{"dataset": "single English command words and digits, spoken by a formant synthesiser in many voices", "tokenizer": "char", "arch": "conformer", "eps": 1e-08, "batch_size": 128, "warmup_steps": 2140}
Rows from block 2, named by matrix and row number. Each number is 128 + 32 x the weight over its row's rms, rounded and kept within 0 to 255. All counts start at 0. After the name is the row's rms in percent of the matrix's.
# pw1: conv module expand (GLU, value and gate stacked) (model.blocks.2.conv.pw1.weight, 384x192), inputs 0-191
pw1.159 106 [ 90 128 128 128 128 128 128 128 128 128 128 128 255 169 184  33 128 161  86 128  75 128  60 128 128 173 128 169 210 128  62 157 128 128  67 128 128 128 128  84 165 126 128 128 128  93 128 128 128 128 128 128 128 128 128 128 128 128 128  84 128 128 128 142  42 128 152 128 128 128 128 128 128 128 128 128 104  62 128 165  95 172 128 145 128  39 128 128 128 128 220 128 128 128 128 128 199 128 128 215 151 171 128 128  89  54 148 128 128  99 128  92 128 153 128 128 148  75 173 128 128 128 128 179 128 128 128  44 128  42  88 128 165 128  76 128 128 128 153 128 103 128 128 128 128  79 129 128 135 128  71  72 128 128 128 128 128 177 128 128 128 128 128 128 128 128 128 128 140 128 128  31 128 166 184 128 128 128 128  75 128 129  94 128 128 128 128 128 116  76 166 100]
pw1.160 089 [128 128 128 128 128 128 128 128 128 215 128 128 128 127 128 163 128 128  52 255 128 122 128 109 128 147  62  90 128 128 128 128 128 128 197 128 128 124   5 128 128 128  65 208 128 109 128 128 128 128 128 128 129 128 128  40 128 128 187 128 128 128 189 128 128 128 128 128 128 128  91 128 128 128 128  82 128 128 206 128 128  26  90 114 128  79  67 128 128  69 128 128 128 128 128 128 128 128  70 128  84  93 128 128 143 158 128 146 128 128 128 128 128 128 128 128 128 128 128 128 128  59 128 187 197 128 128 193 128 128 128 128 128 128 128 128 128 128 128 183 228 128 128 128 128 128 128 128 128 128 128 128 128  58 128 167 128 128  84 128  41 128 128 128 128 128 187 128 128 181 128 128 128 128 128 124 128 128 128 173 128  19 128 128 128 128 128 128 128 128  52 128]
pw1.161 097 [ 56 157 128 167 177 239 128 128 128 100 128 128 128 128 128 128 128 128 128 128 128 128 128 128 128 233  79 128 154 128  36  82 128 128 119 128 128 167 128 128 128 128 128 128 128 128 128 128 128 128 128 128 194 128  77 128  49 193  84 168 128 128 128 128  77 128 128 136 128 128 128 101 128 128 174 128 128  53 128 181  85 128 128 128 128 128 128 128 128  99 128  56 128 128 128 128 255 173  50 168 128  68 128 229 128 128 128 128 166 128 128  96 128 128 128 128 128 128 128 128  86  69 128 128 128 128 128 128 128 128 128 128 191 128 102 128 128 128  65 128  62 128 128 128 128 200 191 128 128 107 128 128 189 128 185 171 128 128 224 128 128 128 217 128 191 139 128 128 128 156 128 126 128 128 128 128 128 128 128 128 128 128 128 128 128 128 128 167 128 128 128 128]
pw1.162 098 [143 116 128 128  76 128 128 128 128 128 128 128 128 128 128 149 128 161 164 144 192 128 128 171 166 128 128 128 128 128 164 128 128 128 123 128 128 128  98 128 128 187 128 128 128 196 128 128 128  63  64 189 128 128 185 128 128 128 255  84  98 128 136 128 128  98  75 128 128 128 128 128  68 212 128 101 152 104 128 116 170  89 154 128 128 128 167  43 128 128 128 128  92 128  80 179 128 128 128 128 128 193 128 128 128 128 128 128 128 128  87 168 128  64 128 128 156 216 128 128 128 128 128 128 128 223 128 128 128 209 128 128 128 128  70 128 128 128 128 128 128 195 128 128 187 128 179 128 128  97 212 128 164  71 128 128 128 128 154 128  84 128  97 186 128  59 128 128 128 128 128 128 128 128 128 128 128 128 128 128 128  60 192 128 128 128 183 128 128 128 128 128]
pw1.163 098 [128 128 128 188 100 144 128 128  80  92 128 128 128  94  79 128 128 128 128 128 181 128 128 128 128 128 128 128 128 128  84 128 128 160 128 128 128 128 128 128 128 174 128 174 128  93 128  96 128  53 178 128 128 128 128 128 201 128 128  72 128 128 128  83 188 103 128 128 128 128 128 111 128 156 128 128 128 128 128 128 128 128 128 128 128 210 128 128 171  67 128 128 195 146  92 128 128 128 128 128 128 195 128 128 128 128  44 128  86 128  94 128 128 128 128 128 128 128 128 170  68  71 128 128  94 128 128 128 215 128 128 171  95  94 128 128  95 128 128 128 128  51  93 128 128 128 128 193 128 128 128 128 128  85 128 128 128 128 128 210 165 128 104  86 128 128 128  36 162 128 128  83 202  72  50  11 128 128 128 128 128 128 128 128 128 128 128 189 128 240 128 244]
pw1.164 097 [ 80 115 128 184 128  82 128 188 128 128 128 128 128 173 128 128 128 128  39 128 128 144 128 196 128 128 184 181 128 128 128 128 202 128 107 209 128 128 128 128 128 128  59 128 192 128 128 128 128 128 128 128 184 128 128 128 128  44  86 128 161 128  78 128 128 188 128 128 128 128 128 128 128 128 189 128 128 128 128 128 128 128 128 128 164 128 128  34 111 128 128 182 128 159 175 166 128 171 223 128 128 180 128  86 128  88 128 128  91 128 128 128 128 128 128 128 128 128 178 128 128 128 128 128  29 128 128  80 128 123 128 128 128 128  30  72 128 174 212 128 128 128 128 167 198 128 128 128 128  55 128 128  95 156 128 128 128 128  82 128 128 128 128 128 128 193 130 128 128  84 128 128 128 128  89  87  86 128  86  63  70 128 128 216 128 180 150 128 128 128 128 128]
pw1.165 092 [128 128  71 128 128  66 183 128 128 128 128 128 181  46 136  48 128 128 139 128 128  57 128 164 128 128 128 128 128 187 128 128 128 128 128  59 128 128 128 128 128 218  45 128 184 128 128 128 128 128 128 128 128 128 128 128 128 146 164 128 128 128 128 128 128 169 128 128 128 128 202  78 128 128  77 128 128  64 128 128 128  29 128  56 128 128 128 190 128  96 147 128 128 128 128 128 109  43 128 128 128 128 146 128 128 128 128 176 128  62 128 159 128  76 128 125 128 128 128 167 128 128 128 128 128 128 175 128 128 128 128 128  38 128 128 128  17 128 128 128 128  40 128 128 128 128 128 100 128 128  41 128  78 162 128 128 102 128 128 169 128 128 156 128 128 128  51 128 172  69 190 178 128 113 128 128 128 128 128 128 201 128 182 202 128 128 128 128 181 128 128 128]
pw1.166 097 [128  61 100 202 128 128 128 199 128 128  69  51 174 255  70 128 128 128 128 128 128 196 128 128 128  58 128 128 128 172 128 128 128 128  86 182  64 128  83 128 139 128 128  39 128 128 128 128 196 128 128 128 128 128 128 128 128 128 128 213  58 128 181 128  64 128 128 128  82 201 128  96 128 128 120 128 198 131  33 164 128 128 128 128  82 128 128 128 128 128 149 128 128 128 128 128 128 161 128 128 128 155 185 152 140 128 128 128 128 180 181 187 128 128 128 128 128 128 128 128 128 128 113 128  90 128 128 128  54 128  17 128 128 128 128 128 192 128 117 121 128 128 128  83 170 128 128 128  27 128 128 128 162 128 142 128 128 128  97 128 128 128 128 128 128 128 128  95 174 128 128 128  55 128 128 128 128 128 128 140 128 128  90 128 128 103 128 128 147 128 186 128]
pw1.167 099 [128 128 128 128 119 128 128 128 128 162 128 128 128 128 128 128  94 128 150 128 200 128 128 128 128 148 128 128 128  47 167 224  47 128 128 142 128 128 128 128 128 128 128 216 128 128 128 235 128 128 128 128 128 128 128 136 128 128  80  66 128  92 186 128 128 142 109 180 186 128 128 128 128 128 128 128 128 128 128 128 173 128 105 255 164 166 128 164 128 128 128 128 128 101 128  98 128 128 128 128 128 128 128 128 107 128 128 169 128 128 128 177 128 128 161 128 128 128 128  91 128 128 128 128 172  66  20 128 128 128 194 128 128 128 128 194 235 128 163  61 224 128 183  86 128 154 128 128 128 128 192 128 128 128 128 128  75 128 128 179 128 101  61 128 128 128 128  35 128 128 128 128 128 128 128 128 193 128 128 128 128 128 128  42 128 128 128 160 128  92 128 128]
pw1.168 099 [219 128 114 128 128 128 128 145 128 128 128 128 128 128  81 128 128 128 128 179 100 128 173 128 128  30 247 128 128  86 128 128 128 128 128 128 128  87 128  53 128 128  53 128  87 128  73 128 128  84 182 128 178 128 181 128 128 175 162 128 149 128 128 128 128 128 128 128 128 172 128  78 168 128 128 128 196 128 128 128 128  50 128 128 128  89 128 128 128 128 128 167  67 128 128 168  86 128  99 128 128 128 128 128 204  89 128 128  80 128 128 128  81 167  82 217 128 128 128  94 128 109 128 128 128 128 128 155 128 120 128 158 128 162  63 133 128 128 128 134 128 128 128 128 128 128 128 128 128 128 128 128 128   0 128 128  67 187 128 128  71 191 128 128 128 128  79 104 128 128 128 128 128 128 128 128 128 128 128 128 128 128 128 178 128 108 128 128  93 128  77 217]
pw1.169 094 [128  41  60 128  52 213 128 168 128 128 128  58 128 128 128 128 128 128  87 171 128 128 159 128 128 128 128 128 128 128 128 128 128 128  82 128  94 128 128 128 128 128 229 128 128 184 128  83 128 128 128 128 128 128 128 128 128 128 128  74 185 128 128  86 128 128  75 128 128  93 128 249 128  95 128 128  96 128 128 156 238  58 128 128 128 209 128 128  69 128 128 112 237 157 128 128 128  68 128  33 128 128 128 128 128 156 128 128 147 128 128 128 128 145 128 128 128 155 128  94 191  75 128 128 128 128 128 130 128 128 128 128  83 190 128 128 128 128 128 185 128 128 128 128 128 128  45 128 128 128  65 128 128 128 128 128 128  92 128 128 128 128 128 128  77 128  60 128 128 128 128 128 128 128 128 128 128 128 128 166 128  88 128 242 128 128 128 128  75 128 128 176]
pw1.170 090 [128 128 128 109 128 199 201 128  83  70 128  47 128 128 128  41 128 128  64 173 128  45 237 128 128 128 128  60 128 128 128 128 235 128 128 128  45 128 107 128 128 128 128 164 128 128  68 128 128 128 128 128 223 128 128 128 128 128 128 128 128 128 117 128 193 128 128 128 128 128  84 128 128  71 128 128 128 128 128 128 128 128 128 128 128 128 128 128 128  53 128 128 128  39 128 128 128 128 128 128 128 128 128 128 128 187  77 128 128  67 128 128  61 128 128 128 128 128 128 128 128 128 128 128 128 128 128 128 128 128  57 128  85 128 128 194 128 128 128 128 128 128 128  75  88 128 128 128 128 128 128 128 128 128 128 213 128 128 128 133 128  51 128 128  91 128 128 128 128 128 128 128  28 128 128  78 128 128 128 202 128 128 128 220 128 128 128 128 128 122  42 180]
pw1.171 094 [128 128  41 128 128 128 128 128 128 128 112 128 128 128  48 128  94 128 162 128 113  60 128 128 128 128 128 128 160 158 243 102 128 128 128 128 128 128 128 128 128  90 128 128  81 128 128  83 128  90 128 128 128 177  43 128 192 128 131  59 128 128 128 128 128 202 128 128 205  92 246 160 128 146 128 128 166 128 128 128 128 128 143 128 128 128 166 128 128  66 128 128 128 128 128 218 128 128 128 128 128  34 128 128 128 173 128 128 128 128 128 199 128 128 128 128 128 128 128  47 128 128 128 128 128  99 128 128 128 128  82 128 128 128 128 128 128 118 128 128   7 128 128 128 121 128 128  83 128 157  43 128 128  92  73 128  70 174 193 128 128 128 172 128 151 128 141 128 128 128 128 128 128 128 102  72 128 201 128 128 128 186 128 191  87 128  60 128 128 128 128 162]
pw1.172 099 [128 128 155 128 128 128 128  53  88 128 128 128  56 128  78 161 128 128 159 128 225  89 128 128 189 158 128 164 128 128 128 128 128 117 173 158 128 128 128 128 184 169 128  85  37  87 128  64 128 128 128 128 128 128 175 149 128  56 128 196 128 128 128  86 128 128 128 128 128 128 128 128 101 128 128 128 128 194 128 128 144 165 128 231 151 128 128 128 128 128 128 128  35 128 176 171 128 125  88 128 128 128 128 128 214 128 128 128 128 128 128  72 128 128 128 224 128 128 128  45 114  60 128 128 128 176 128  39 128 128 128 128 128 128 128 128 128 128 128 128 128 128 128 128 192 172 179  95 190 128 128 153 128 128 159 128 128  95 128 128 128 231 128 146 128 120 128 128 128  82  94 128 128 128 128 128  52 211  98 128 128 128 128 128  51 128 128 128 128 128 128 128]
pw1.173 099 [128 128 128 128 128  86 128 128 128 128 220  89 128 128 164 190 128  82  95  72  27 128 128 128 128 128 137 128 128 125  84 128  49 128 155 103 136  74 128 128 128  60 128 128 128 128  72 128 128 168 128  80 128 185 132 128 128 128 128 128  42 215 128 128 128 128 172 128 169 162 128 128 128 128 128 128 221 128  72 128 128 128 128 168 128  98 204 122 128 128 128 128 128 128 128  59 128 128 128 128 128 128 128 176 128 128 128  29 128 128 128 100 128 128 128  84  77 128 128 128 128 128 126 128 128 128 128 232 128 128 128 128 128 154 128 128 190 128 171 128  65 128 110 171 158 128 128 128 128  93 102 128 128 128 128  61 128 192 128 128 128 128 128 171 128 204 128 128 128 128 154 128 168 128 128 128 128 128 128  75 128 128 117 128 128 128  40 157  32 210 128 164]
pw1.174 096 [128 128 102 128 187 128 128 128 128 128 128 128  29 128  58 128 128 128 170  58 128 128 128 128 128 159 128 128 128 187 128 128 128 197 128 128 128  56 179 128  16 128 128  71 128 206 128 151 128  24  75 128 128 128 128 128  93 191 128 128 128 128 128 128 128 128 128 128 128 128 128 128 128  61 128 128 144 128 128 128 128 183 128 128 128 128 128 187 128 128 128 128 117 128 128 204  52 128 128 117 188 128  71 128 128 170  92 128 128 122 128 192 128 128  86 128 151 128 128 128 128 128 128 163 128 128 173 128 128 128 128 128 128 128 128 128 128 128 128 128 128 250 128 128 128 128 170 128 128 128 128 185 128 151  82 128 128 128 128 128 128 192 128 128 218 128 128 128  75  41  50 128 128 128 128 128 128 199 128 128  62 128 128 128 128 128 128  69 128 107  54 128]
pw1.175 102 [104 228 128 128 128  59 114 114 128 128 157 193 128  31 128  62 128 128 128 128 178  41 128  68 128 128 128 128 120 128  81 128 128 128 166 187 185 128 128 167 128 128 128 128 128 128 176 128  33 175 128 128 128 128  97 128 128 128 128 128 128 128 165 128 128 128 128 218 136  75 128 196 129 128 128 169 186 128 160 128 207  70 196 128 128 128 154 128 128 175 128 128 128 128 128 128 102 128 128 128 128  93 128 128 128 128 128 128 128 160  80 128 128 128 128 192 100 128 128  96 128 128 128 128 128 128 128  67 169 128 178 128 128 128 128 128 128  12 128 128 128 128 128 128 128 128 169  57 160 162 128 128  32 128  97 128 128 128 128 128 128 128 128 153 128 170 128 128  76 128 128  72 128 128 128 128  70 128 176 114 128 128 128  92 128 159  34 128 128  86 100  76]
pw1.176 091 [128 128 128  73  13 161  54 128 128 128 128  98 191 128  79 128 128 128 128 176  88 128 150 128 190 128 128 128 174 128 128  40 171 128  89 128 128 128 128 128 128 128 158 128 128 128  90 106 128 128 128 128 128  97 128 128 164  70 128 128 128 197 128 128 163 180 128 128 128 128 158 128 128 128 128 110  85 128 128 128 201 128 128  57 128 175 128 128 128 128 128 128 161 128 128 190  58  72 128 128 128 128 128 128 128 128 128 164 128 128 208 154 128 128 170 128 128 128 128 128 188 128 128 128 128  96 128 128 128 128 128 128 128 128 178 192 128 128 128 128 128 128 168 128 153 128 128 128 128 128 128 128  96 128 128 141 128  89  92 172 224 128 128 102  79 128 128 184 150 128 128 128 128 128 128 128  27 128 190 128 128 128 128 255 128 128 128 128 128 128 128 248]
pw1.177 091 [230 128 128 128 128 128 128 128  71 128 128 128 128 197  83 128 128 128 172 128 128 128 128 128 128 128 128 128 128 128 128 128 128 191 128 128 128 128 128  98 128 128 128 128 128 128 128 128  91  27 128 128 128  96 128 128 128 128 255 128 128 128 160 128 128 161 128 118 128 128 217 128 128 128 176 128 128 181  56 128 194  58 128 128 128 128 128 128 128 128 128 128 128 128 215 128 128 128 128 128 128  89 128 128 128  90 128 128  71  98 197 128  18 128 128 164 128 179 128 128 128 128 128 128 196 251 128  88 144  76 128 128 128 128 128  88 128 128 128 128 128 128 128 128 128 128 128 128 115  73 128 128 128  60 128 128 128 128 205 128 128 172  75  74 199 128 100 128 128 128 128 128 128  40 128 128 128 200 128 128 181 128 128 128 128 128 128  53 128 128 128 128]
pw1.178 096 [128 128 128 128 128 128 152 212 142 128 128 128 128 128 128  74 128 128  78 128  48 165 150 169 173 128 128 128 128 128 157  97 128 211 167 128 105 128  39 128 128 128 128 128 128 128 128 128 128 128 128 128 128 128  98 128 128  84 128 128 128 128 128 128 170 209 170 187 128 118 105 188 128 128 188 128 128 194 128  63 128  77 150 128 201  66 128 128 128   6  37 199 109 144 128 184 128 169 128 128 128 128 128 128 128 128 128  85 128 128 128 102 128 189 128 128 128  86 128 128 181 128 198 128 128 128 128 128 128 128 128 128 128 128 128  91 128 158 128 128 128 128  73 128 128  73  93 165 128 128 128 128 128  46 128 128  66 128 128 128 128 128 189 128 201 128 128 128 128 128 128 180 128 195 128 128  46 128 128 128  36 128 157 128 111 179 128 128 128 167 139 128]
pw1.179 097 [128 128 169 128  78  55 128 128 128 128  63 184 169 174 175 128 128 128  80 128 128 128  64 107  51 199 128 128 151 128 128 128 128 140 128  68 128 128 223 182 128  71 128 128 128 128 128 128 128 128  86 188 128 222 128 128  70 128  38 204 128 168 128 128  59 128  69 214  66 128 128 128 128  93 191 128 128 128 128 128 128 128 128 128 128 128 128 128  73 128 128 156 128 128 128  70 128 128 128  75 130 128 128 128  52 128 176 128 128 213 128 128 128 128 128 128 128 128 162 128 188 220 128 128 128  93  90 128 128 128 128 108 128 178 128 128 128 128  68 128 128 128 201 128 128 128 128 128 128  64 128 128 128 128 100 128  85 128  74 128 128 128 162 128  77 128 128 128  91 143 198 128 128 128 128 128 128  90 128 128 128 194 128 128 128 128 128 128 128 128 111 128]
pw1.180 100 [ 97 128 179 128 128 128 128 179  82 128  75 128 128 128 128 128 128 159  83 128 128 100 128 128 128 128 128  78 128 116  63 157 128 128 128  76 190 128 128 128 128 128 128 170 128  71  64 128 163 128  53 128 128 186 170 128 128  49 128 128  90 128 128 128 128 128 128 128 128 128 128  13 128 155 128 128 128  79 128 128  59 128  62 167 168 128 128 128 153 128 128 128 128 128 128  90 128 128 128 205 128 128 128 107 187  17 128 128 188 128 128  62 193 128 128 249  89 153 128 128 128 128 128 128 178 128 128 128 128 128 179 128 128 128 128 128 128 104 198 128 128 128  71 128 125 128 188 169 139 146 207 174 128 128 128 128 128 128 128 128 128 128 128 155 128 128 128 128 128 128 128  97 128  56 205 128  79 128 128 128 184 171 128  70 128 128 128 189  86 128 128 128]
pw1.181 091 [149 128 128 128 128 183 128 128 128 128 128 128 128 128 128  50 128 128 128 128 154 128 128 128 128 128 128 151 128 205 169 128 128 128 128 228 128  93 128  73 128 128 116 128 128 128 128 188 128  55 128 128 128 113 128 128 128 128 204 128  82  93 198 128 128 128 128  62 128 128 128 128 128 128 128 105 145 128 128  18 128 128 128 128 128 128 128 128 128 128 128 128 128 128 128 128 128 128 128 128 128 128 128 128 169 218  40  98 148  93 114 180 128 128 128 170 128 128 128 128 128 128 128 128 128 128 128  70 128 152 128 206 171 128 128 128 180 128 155  78 128 128 128 128 128 128 205 106  27 128 128  80 187 128 128 128 108  51 128 148 242 120  25 128 128 128 128  80 128 128  56 128 128 128 128 128 177 128  66 128  88 128 128 128  45 128 128 128 162 128 197 128]
pw1.182 096 [128 128 128  85 128 128 128 128 128 209 226 128  91 128 128 113  67 128 170 128 101 128 128 128 128 128 170 128 128  93 192 128 162 213 128 128 128  52 128 128 128 155 128 128  76 128 128 128 128 128 128 128 128 128 128 128 128 128 128 128 202 128  81 183 128 139 128 170 176 128 214 128 128 128 128 128 180 128 128 128 128 128   5  84  76  69 128 128 128 128 128  83 128 128 128 128 128 128 128  91 128 128  79  99 128 128 128  90  48 128 165 128 128 128 128 170 128 128 128  25 128 128 128 176 128 128 128 128 128 153 128 128 128 128 128 128  85 170 128 124 107 128 128 128 128 128 128 128 128 128 165 128 128  48  28  71 128 128 128 128  59 128 128 128 128 128 128 202 128 160 128 128  67 128 128 128  58 229 197 183 128 128 128 128 128 128  69 128 128 128 128 128]
pw1.183 099 [ 29 128 152 128 128 128 128 128 177 128 128 128 128 128 162  60 128 128  38 128 128  88 128 128 128 128 128 128 114 128  90 128 172 216 128 128 128  67 128 128 128 128 128 128 128 128 188 128  63 170  96 183 128 244 128 128  94 128 128 234 128 128 128 144 101 128 128 128 128 128 128 128 128 128 128 128 128  18 128 128  79  59 154 128  73  97 139 128  75 128 128 176 128 128 128 128 163 128 157 128 128 128 140 128 128 141 128  78 237 128 128 128 128 128 128 215 128  90  67 128 192 128 196 128 128 128 128 128  61 139 188  97 128 128 128 128 128 128 128 128 128 128 173 128 128 128 229  83 109 168 128  70 142 128 128 128 168 128 128 128 128 128  70 128 128 128 170 128 128 128 147 128 128 128 128 128 125 128 128 128 128 167 128  84 128 128  68 128 128 128 177 128]
pw1.184 100 [128 128 128 128 128 128 128 128 128 128 128 142 164 128 209 128 128 128 128 204 128 128  83 128 128 128 128 162 223 128 128 172 128 128 120 128 128 128 119 128 128 128 128 128 128 128  28 128 128 128 128 128  98 128 128 100 234 128  79 109 128 128 128 128 128 128 143  75 128 128 181 128 128 128 128  94 128  71 128 194 128 128 128 128 128 128 128 128 128 128 128 172 128 128  74 128 198 128 128 153 195 128 128  72 128 128 128 128  11 128 197 128 128 128 161 128 128 116 128 128  99 128 128 128  96 128 128  81  86 128 128 128 128  76 128 128 128 128 165 177 128 128 128 128 128 128 128 156  97 128 128   0 128 128 128  65 128 128 195 175 128 128 187 128 128 128 128 163 202 210 155 192 128  96 198 128 128 128 190  68 128 128 154 128 128 128 128 128 128 173 128 230]
pw1.185 089 [ 74 218 128 128 128 128 128  52 128 128 128  74 128 128 166 128 128 128 128  72 218 128 128 128 128 128  22 112 128 128 128 128 128  35 128 128 124 149 128 211 128 128 181  72 128 128 128 212  60 128  93 128 128 128 128 128 128 128 128 128 113 128 128 128 128 128 128  54 128 128  64 128 128 128 128 128  53 128 186 128  67 128 224 128 128 128 128 128 128 128 128 128 128 128 128 118 229 189 128  86 143 128 128 128 128 221 108 128 178 199 100 128 128 128 180 128 146 128 128 128 128 128  64 128 167 128 128 128 128 185  90 128 128  55 128  68 128  34 128 128 128 128 128 128 128 182 128 213 128 128 188 133 128 128 128 128 128 128 162 128 128 128 128 128 128 128 128 128 128 128 128 128 128 128 128 128 128  73 128 128 128 128 128 128 128  81 128 128 128 128 170 128]
pw1.186 099 [189 128  47 128 128  92 128 128 128 103 166 128 166 128 128 128 128 128 173 128 128 128 128 128 170 128 128 128 128 208 193 128 128 128 128  64 128 128 128 174  41 195 128 128 160 128 128 128 128 128 146 187 128 128 128 128 128 128 159  71 237 128 128 128  95 128 128 128 128 128 128 128 128 128 128 176 128 128 128 128 128  59 196 128 106 128  88 128 128 128 128 128  37 128 128 128 128  83 128  48 128 128  66 215  40 128 128 182 128 128 128 128  97 128 128  58 170 128 128 128 128 128 128 128 128 128 128 128 128 128 197 128 128 128 128 164 128 128 128 190 128 128 151 128 128 128  70 128 149 128  87 128  72 128  68 128 128 128 128 128 134  92 140  52 128 175  78 128 128 128 128 186 128  78 128 128  78 128 128 128  34  47 179 152 128 128 128  75 128 128  84 128]
pw1.187 090 [ 61 128 204 128 128  41 128 128 128 128 128 221  89 128 154 128 128  71 128  60 128 128 159 128 128 128 128 128 128 128 128 128 128 128 128  57 128 186 128 128 128 157 128 128 128 128 128 128 128 128 128  58 128 128 128 180 128 128 128 128 128 128 128 128 128  53 156 128 128 128  72  93 128 128 128 128 128 128  73 190  30 178 128 128 128 128 128 128 128 128 128 128 128 185 194 128 204 169 128 197 128 128  57 128 128 128 128  91 128 128  77 177 128 128 128 128 128 128 128 100 128 128 166 128 128 128 128   7 183 128 128 128 128 196 128  67 128 128 187 128 128 128 128 128 128 128  27 128 102  72 128 128 128 174 216 128 128 128 128 128  41 170  52 128 128 128  98 128 128 128 128 171 128 128 128 128 128 128  61 128 128 128  86 128 128 128 128 170 128 128 128 128]
pw1.188 102 [128  64 128 128 128 128 128  60 128 128 143 128  97  79 128 128 128 178 171 128 128 128 128 128 128 128 161  61 128 128 128 128 255 128 191  56 178 128 128 128 128 128 128  64  96 128 128 128 154 128  56  83 164 186 128 128 128 128 128 128 206 128 128 128 157 128 151 128 122 128 174  88  69 128 128 128 128 128 161 128 156 128 128 128 128  94 128 128 128 128 128 128 128 128 201 128 128 128 128 128 128 128 128 128  95  64 114 128  49 128 156 128 161  93 128 128 128 128  65 128 204 128 128 165 160 128  39 128 128 128 128 128 128 128 128 128  56 128 128 128 138 128 128 128 128 128 128 128 128 106 128 128 128  53  57  85 185 153 128 128 128 128 128 128 128 128 128 128  56 128 128 128  42 223 128 103 128 190 128 128 180 128 128 128 128 128 124 128 128 128  44  75]
pw1.189 092 [134  37 128 100  63 128 177 195 128 128 128  63 128 128 128 128 128 207   8 128 128 128 128 128 128 128  54 128 128 128 128  76 128 128  64 128 128 128  74 128 128 128 128 128  83 128 128 128 185 128 128 128 128 128  15  84 128 128 128 128  98 128 128 128 128 128 128 128  86 128  96 128 128 128 128  53 128 128 128 128 128 161 170 128 128 128 128 128  43 128 128 128 189 128 128 166 128 128 104 128 128 128 128 128 128 219 128 128 128 128 171 128 128 128 128  76 128 208 128 158 194 128 128 128 128  88 128 128 128 128 128 128 128 128  85 128 128  93 154 128 164 128 128 128 128 128 104  53  74 175 128 128 128 100 161 128  45 128 128 128 167 128 128 170 128 128 165 128 128 128 128 199 128 203 128 128 128 115 128 128  72  67 128 255 128 128 158 128 128 128 128 128]
pw1.190 104 [128 128 128 128 128 128  63  77 205 128 128 219 180 128 212  64 128 128 128 128 128 128 128 165  94 181 128 128 128 128 128  85 128 128 128  83 128 128 128 169 128 195 128 128 128 128  97 154 128 208 128 128 128 128 128  69 128  40 128 128 205 128 128 128  72 128 128 128 128 128 128 189 146 128 188 182  51 128 128 128 128 128  64  80 128  72  90 128 128 206 128 128 128 128 128 150 181 128 128 128 144 128 128 128 108 103 207 128 128 148 128 128 128 111 162 128 128 128 128 128 128 104 128 128 128 185 128 128 128 128 128 128  93 204 128 128 128 128  53 128 128 128 179 128  94 128 128 128 175  73 204 164 128 128 128 128 226 128  66  78 128  95 128 128 128 128 171 161 128 202 184 128 128 151 128 128 158  97 128 128 128 128 128 128 128 191 128 128 128  78  93 110]
pw1.191 096 [128 128 128 128 128  22 128 128 195 128 128 128 128 166 128  90  29  79 128 128 159 192  97 128 128 168  90 176 128 128 128 128  67 128  60 128 128 128 128 128 128 128 128 128 188 128 128 149 128 189 128 128 128 128  84 128 156 128 128 128 167 128 118 120 128  63 128 128 128 128 103 128 128  61 128 128 128 128 128 128 128 128  72 128 128 128 128 128 128 128 128 128 128 128 128 153 188 128 128 128  65 128 128 128  95 210 128 211 145 128 128 128 128 128 229  46 128 128 128  67 128 166 128 128 128 176 182 208 207 128 209 128 128 128 128 128 128 128 128 128 128 128 128 128 128 128 128 128 128 128 128 128 128 195 128 128 128 128  81 128 128   0  87  70 128 169 128 128 128 128 128 128 173 128 128 128 128  91 128 128 128  63 203  82 188 128 128 128 128 155 169 128]
pw1.192 127 [128 128 121 128 128 128 128 193 128 128  77 128 128 128 128 128 177 128 128 141 128  59 161 171  73 128 178 128 128 128 128 112 170 128 128  82  63 128 128 128 128 147 128  50 128 128 128 128 187 128 128 128 128 128 169 128 128 113 128 128 161 128 128 128 128 128  80 128 101 128 128 128 128 128 128  37 128  78 118 193 194 128 128  66  74 128 128 181  56 128 128 128 128 169 128  97 128 128 128 128 128 128 128 189 128 128 128 184  75  84 167 128  84  53 128 128 166 128 128 128 128 128  65 128 128 128 128 128  89  95  47 128 128 128 213 128 128 110  64 128 128  68 171 128  41 128 128 128 128 128 128 128 128 128 128 128 181  89  74 181 152 116 128 124 128  99 177 128 128 128 128 209 128 128  21  99 175 171 128 230 113 128 128 128 128 104 128 128 177 123  93  94]
pw1.193 111 [128 128 104 179 128 180 196 195 128 105 190 128 128 128 128 128 187 128  65 128 128 128 128 128 128 128 128 128 207 128 190 128 128 128 128  47 128 128 114  62  62 128 128 128 190 128 128 206 160  79 128  80 128 128 156 128  70 128 128 128  74 128 128 128 128 128 128 128 128 128 128  93 184 128 128 128 128 128 128 128 128 128 128 128 128 128 128 128 128  93 207 187 128 198  30 128 128  53 159 226 128 128 128 128 147 128 128 128 128 128 180 128 128 204 128 128 128 128 128 206 128 128 128 128 128 128 128 128  96  82 128 159 128 128  91 128 251 128 176 128 127  83 128  95 128 128 128  50 128 128 128 128 128 128 128 128 182 204  68 128 128 128 128 128 168  90 128 128 128  65 128 128 128 128 128 128  97  86 128 128 128 128 128 144 128  87 168 128 128 128 186 128]
pw1.194 101 [ 98 128 171 128 107 128 128  58 128 128 128 233 128 128 177 128  95 128 128 128 224  79 128 128 128 128  87 128 128 128 128 128  71  85 128 100 128 128 128 128 128 128 128 128 128 128 128  80 128 190 128 128 128 128 128 128 100 128 128 149 157 128 128 128 128 128 128 225 128 169  74 128 128 128 128 229 128 128 174 128 128 128  85 128 128 163 128 128 128 228 128 128  65  54 128   0 128 169 128 167 128 128  78 128 128 128 128 173 182 128 128 161 128 128 128 128 128 128 177 123 128 212 128  88 128 128 159 128 128 128 128 128 128 141  89 112 128 128 128 128 194 128 128  53 128  76 128 128 194 128 128 128 128 128 128 192  64  47  72 128  89 128  71 128 128 128 128 128  94 128 128 128 128 128 128 128 128  82  56 152  76 128 128 128 128 128 159 128 128 128 128 128]
pw1.195 081 [128 128 128  34 128 128 128 128 128 128 128 128 128 128 128 128 128 128 128 128 128 128 128 128 242 128 172 128 128 128 128 128 128 134 128 128 128 128 128 128  66 128 128 187 128 128   2 186 128 128 128 128 128 128 128 128 128  62 128 128 128 128 128 128  72 128 136 128 128 128 128  51 128 201 128 128 223 128 128 128 128 128 128  56 128 128 128 128 128 128 128 143  21 128 128 128 128 128 128 128 128 128 128 128 127   4  40 128 128 128 128 128 128 128 128 128  72 131  67  77 179  27 128 128 128 128 128 128  73 128 187 128 128 128 128 128 128 128 158 132 192 128 128 128 128  73 128 128 128  70 128 128 128 128 128 128  26 128  37 211 128 128 128 128 128 128  98 128 162 128 128 128 128 128 140 128 128 161 128 128 128 128 128 128 128 128 128 186 128 105  53 128]